config = dict(
    model='image VAE',
    dataset='abstract colour fields from 500 small random pattern networks',
    train_examples=101725,
    image_size=32,
    crop_scale_min=1,
    horizontal_flip=False,
    bottleneck='kl',
    downsampling_factor=4,
    encoder_arch='pvt',
    encoder_norm='layernorm',
    encoder_norm_position='sandwich',
    encoder_activation='gelu',
    encoder_mlp_ratio=2,
    encoder_head_dim=32,
    encoder_fused_qkv=False,
    encoder_qk_norm=False,
    encoder_parallel_block=False,
    encoder_inner_norm=False,
    encoder_moe='soft',
    encoder_num_experts=32,
    encoder_moe_every=2,
    encoder_expert_mlp_ratio=1,
    encoder_slots_per_expert=2,
    encoder_shared_expert=False,
    encoder_patch_size=[2, 2],
    encoder_depths=[5, 5],
    encoder_widths=[64, 128],
    loss='l1',
    latent_channels=8,
    decoder_norm='layernorm',
    decoder_activation='silu',
    decoder_channel_attention='se',
    decoder_widths=[32, 64, 64],
    decoder_blocks_per_level=2,
    decoder_block='basic',
    decoder_attention=False,
    decoder_upsampling='nearest_conv',
    kl_weight=0.001,
    residual_init='scaled_by_depth',
    optimizer='soap',
    beta2=0.99,
    learning_rate=0.0025,
    beta1=0.95,
    shampoo_beta=0.99,
    eps=1e-08,
    precondition_frequency=16,
    max_precond_dim=1024,
    one_sided=False,
    adamw_lr_other_params=0.0016,
    max_grad_norm=1.0,
    max_steps=13100,
    batch_size=256,
    epochs=33.0,
    lr_schedule='cosine_restarts',
    final_lr_fraction=0.01,
    warmup_steps=650,
    weight_decay=0.1,
    adamw_weight_decay_other_params=0,
)
Rows from block 3 of the encoder of a small image VAE, named by matrix and row number. Rows with one number within an expert belong to one neuron, the router's apart. Each number is 128 + 24 x the weight over its row's rms, rounded and kept within 0 to 255. All counts start at 0. Numbers have three digits each.
After each expert's rows are labels from the 100 images, of 14848, where the router gives the expert most weight on average: "top examples" is what is common among them. Only what is clearly more common there than usual is listed. The data: abstract colour fields from 500 small random pattern networks.
# router: slot weights (encoder.blocks.3.mlp.router.weight, 64x64, trained with AdamW), inputs 0-63
# up: expert up (encoder.blocks.3.mlp.up, 32x64x64), inputs 0-63
# down: expert down (encoder.blocks.3.mlp.down, 32x64x64, transposed), outputs 0-63

# expert 9
router.18:169118129120170149129120144132152113129148094116103110094140147120113141132154172116161105105135124162069136156166176129106117140081111107094113147144145116163121149130142088171152111119131117
router.19:124119113118121164105104102158164080104123170125127099145122153132075133116115127113120105062111111118100141116137152123097148122093110138107143115175145127151129103136165131111148153168099160
up.0:112112126141153091092151108114168141121095135110095140144126140145136162113113122120152098125119169122148163096148160100097134121128125172174101145109098125108092159148125178139122119107076144
down.0:119101143117098169129127165103121136121122117125185097120137119080121082147135137126120140132124085114116148130145057128150077111112117101110119119138149129127174086127129135128100140167165115
up.1:116108094111112133124116124100155103129174118141072147150130124118133171126133136159131110113123102115197106139114136114111155120132173131121109119153178114104167123113168117127172140155087138
down.1:129129177146163132137097109121114127095149117088164132103125154121141124117089118135112169129106145181070151111163122149155109124108096111142120169092092132127094136145134144118137108083141124
up.2:120095083092150142140112115144158092153179126097091115129160117187155142141157140130162148134142066148102118123136146087121137108123143093135095115133144145110141107133165120139118145117140144
down.2:129152170141105114136162114093110122094136140127160123127129167088118115109092089135088122086152171166086121105133131145113140155136136159138139142098138109179117110089082112116131124114121107
top examples: mostly green; smooth

# expert 8
router.16:092107098119123128122089134092147162137109127079124133125170128096138156145135100135121133089129133102146134126149097099200146119114088113116130155136115122072157133109157164126111118149099116
router.17:086107108150164135155109150093135145145098139106114154129121152087126149110141153127159164083133142121089119154125118119152146143125104110098116096168139126126109160119172147159120168140118071
up.0:150110146151156137114144097145128127153131119131122094108138113106110148184158103103122116152148141121112103095123157154142126092130103113139104081146152112153173078111100126134200131110140142
down.0:099146116150102103169093140121114127133139128144141129127097120165169134118164189144166122097132110108134121163115122087063137123116155126134140102166121131090081135138137136111105134152115159
up.1:148163150140176118101129111124139094095149094141161135145133127124146111106109152129157139093097147142074092120101147130092163146145162134113123087145162146130106117098141086155150155134109154
down.1:108110166112134151095114121141070121140147094142167123137137091124128158125126121173070129101149084159116131139122113091165102141148107138147118161121153135143168123119130138136128152108098081
up.2:159088161106121148104113181173139164135165130113125104127135111108117125132115163102112127115077145131098142137169148151145125112131134113144125166143099133093106089091108098158116118122102169
down.2:113127148130133142162098096133117121155116202141127141136113127133096154148126148106079130128178133110175101143107108106096129137140133093146139110134169127127162106124109170153165115161139099
top examples: fine detail

# expert 26
router.52:139136114156170163169112149126139113132106099123076101125127142096131177165135140151110135120126106124135119115135086137134139157118118118117163132171121106114132125112198170140115181142124101
router.53:078108144124142140127137139110179139113095072111106150120138110096110171107165154145093114122160116151100106151121118093139158139112119121089147156138150084146129136125130147124140177118119093
up.0:082125102133129126151108144103137097170112149140096130130107131156115120108177142148103115143127107131107092142136180102162123161123107120086162149145160094116156098111120133088137140129170090
down.0:123084104108119108115090141113145113118119107094131124112173092118155130141110164139148100102141130161129116073153116133133119078121104154155108102107125185097133114163171138138136102129160141
up.1:136155137210183127120143124140129118072136102150123115110120153122156127177137165136145151143085119141125113123118130136137118174128122146119120106118157167162113129118096114145097098119116160
down.1:129108079124114124129171111133138150153127128112125119155071081178131144098124138126105120133123116125136153130097077136159118105132147066154132083168108132125107124156119104098124152152116150
up.2:132106125115108145118145133110173132093158103140104142137119128163103097124159147156163117118170133155143108103138152100130106065081113129138125185100161128103126159109112128095158105116144127
down.2:171122125151130132116144124125103140109111170104123134102124120081173154127082102096083139125091164100071136096165083131118107148130149125110140122138100104152121126146137155130122095147115101
top examples: fine detail

# expert 5
router.10:104144120143148143158122155127140140097140101132119135138125155143081111107106144135154128121151156166142118154182092113192089163118122158148148134105134156117092118132143163137121159154081112
router.11:183103152115145159121122158123133103162139123141095118100157138148090103074111163154151147143096133121128136122114149118199114117106146140159154154143143118150128118129111118114087129148081127
up.0:127132085173141101162107090123121170099113103104106111092121137185150164136115126150094108137142102103082144135141102124151122142136097146137125137090131176115134142133157148084139142125116148
down.0:080094127102123113121139163152153099130095143124128106139144125092100080147138137111173150107119140182160151088139129146126122123132150114110118121142093107141130145134103102169110123189159111
up.1:183106080122110118152116132147146103126171130139167126131108107171126142134110102145105127100090126104098109114131143178133141155120164099084129132116135125094132109118103080161145084142125128
down.1:123137165131159159086130171146118090133107117130106116111120147099119153139118178153172149152114119141154096135136134137137135117119123165145118122111132171147107123155124167081095161074138162
up.2:128127147122112096166156104134126100159130098116110136123088133131062142140142090149154134117097119108107112159179141090119159191145154138118129141110118129133118152149171144110148100138106108
down.2:121109123119150153131106181131158133115123145100120113129164140134132112102098158108124115153109138178142184072146102185152120076126120120116120121150122133128142082136102108136133121118161165
top examples: smooth; bright

# expert 22
router.44:094120120139086119142146118167093134118137141112148125185118126162120118107127142135085153112135107103144105098123100119132149106117147156163164078132092154062131121119156156145122097104113116
router.45:115153125138097137148162143134120170134103158125148113173121104162123112154085108085105147163114120140193083157100091155138106145134151138147126098127107125104138148119156121144129117136159160
up.0:129119116117124136171131102135165141138111147147146117110136141129122144141174166113165105115125142135069147100155139095073099096096127117120118127124137136088122155136092095173145168085125137
down.0:136140129164140122132146130093167170082140133154146143098157085178085104102097138157135098123091110111117161137091101131085133110096157126117118178141116139157142123119135125145115113134121111
up.1:177120160091106116107127128121102178127110157145126156145113110155135139088152119119165151153125138113141119139152105123122095142134126092104124163104132105128134135152059172103082124130161141
down.1:134094115162124099161108153156127146125112113113084090113109121090141105133120164153087162163057158114184106125120128111122151125132142134102096137112127112131137134073129125149121132112135119
up.2:116132119131156115118158124159153172144121114179106139117114111114173164106106121125180118128133103117106186112130136141154084124146161151125141141089115108099084129154109145129125098094134160
down.2:144116131130089097133112139118146094114132095123154154160136119089121145152149144141078124155169118111125112119171148119102167172069105137137124148111149105120167108139136132074155157130129118
top examples: bright; smooth

# expert 25
router.50:098170121139117114139185117132097142114099172125124108126162087138122120154103141095135133171118143123169100157129132136146080149097139146153140128158101100095117148139103097110123142123115179
router.51:101101107107131138110106157177130088107153109133107148103090118140174158130164095123143136131118133154123128124157176145180142115139123141131140153138116170149172117110112150144132101137104076
up.0:102119150137086085101133147125172112118128126144161117121086157144125125109110113141113114120149135135068086164166135142144136114084121181134137158096104088133152141135112137113104083117114119
down.0:121149140149123158170099152100125153120163122103128130154137107089161139139133149145135125143077116112181126104156115069136115179148103141142099117158135142126098082136094122148108154128141117
up.1:099131094118135124094150099112140138127142114101138151139129154149150144117141126147159145137150115194093127188154141121113122123148109167120142171159080117114145155102169122135149111120147077
down.1:128133173129123104156112127111130159107090147150122113119129089121148135138115100138111097142088133089150161078102078125129172151132129118094133128101103130144107101173092141126110134161144174
up.2:124148113120107109133144097117146131097155123107125090109140184108168111150094154083165122101131158104159132074082138127157108135133140116093173107101163150114142142117139130151118129156127120
down.2:141102144160163160144162145137125123128094159160141141167131056150085155102159108153105149163146164128098147123147107144100118106158097132143101131146112110117102107143149149109144131123146120
top examples: mostly green; bright; smooth

# expert 29
router.58:093175127106109117114132091127152130150160188109159097139133114145122140129128126081105120135097150141154130085122105161185095143111142110104133125177128117133154162133094129106144147147134151
router.59:088191101132140146110184122084133142146153155145166123123125105102117122112118133119106108161120147119107086103113150105156104145104104149123149131170153127114114172100138114143162124104142098
up.0:128154147145148108107134151125164141147130113183148151117129132077172112114157097140070104148121118112077113144108136127078150119110130136143139119091102110157116126153144081132144153131145102
down.0:115096122122131133139102139123105139114172135113102124123135133188098174171101147111143135129061138140164141110169147108168132121140166093104118110154118161166140127134108119124126173139133140
up.1:109113109108115110132145083121141100095120137104138117087137182087150076147099122137172120137150113089101119139126149079117120109094108118112105130099111117105125106131164100137136153169141101
down.1:129114136139141132111122150122094196134176104152117158139163087158097169133098111137112102092083140108112154128120105174141142116134139118121153146140093131113117116108080146122132121087110142
up.2:146132068133145090157146087152099132131149086124133144090114111168104119110143145095117142149110115139151081129146114054133125142169131119139129099116147097162122119137113140165131118148118118
down.2:109112183159116126140094172123104100130104135117139102166136148073167161060144137147141152137128124100115154131145160140131094131106100165151131112108119145129121125160118136095128121111149156
top examples: mostly green; smooth

# expert 17
router.34:161124151107134149147073103137129105087161136147112092119142088108124140106121170127101134123108140143148115165079084139161167130117151127113152134126128115155162130155098143139109074099132135
router.35:163135102115118168152085153136127143085162147118095126126117108098122114152111167131102161150084156137167140140091105171135121148143107147120126150109114133164131145155116108154155094152149166
up.0:158147153107124187095103145159160105111165156104141127129103144145126112126110153128151142133151121102128141160089158130108141125093136125084146149158157152141176094159108106140162109130160111
down.0:130126121152126115149138101107148138107098111174119136117173117147130156182158134146134087073141160183070105114120104131143176134151143162138122123102136126117123109106150126147131157139113108
up.1:136135126141106134166089141145141095133135155122153143107157124133116112142127126116154121183139118142155119108133159096078069110145145142152162148137181109136132113101139081161110146169136158
down.1:144122179147127122113110138136107164157123117143093119132170113128099149103107162141099100113110145110099144170071102140083168145101107142101106131108096123163159121140128134159113099101122131
up.2:100129067141117104102148097140125171131122114105162132164135116151166135146124109131126170142138132124167127095122134121162089180132144080114125123128128141121105143096149166068134127123149137
down.2:119120146147107184118127126107139118098142124169187115153075112135150143104134104149135129136133129108176157134151069142181122129150116130153131122174137142128144114132126130144137182150114145
top examples: bright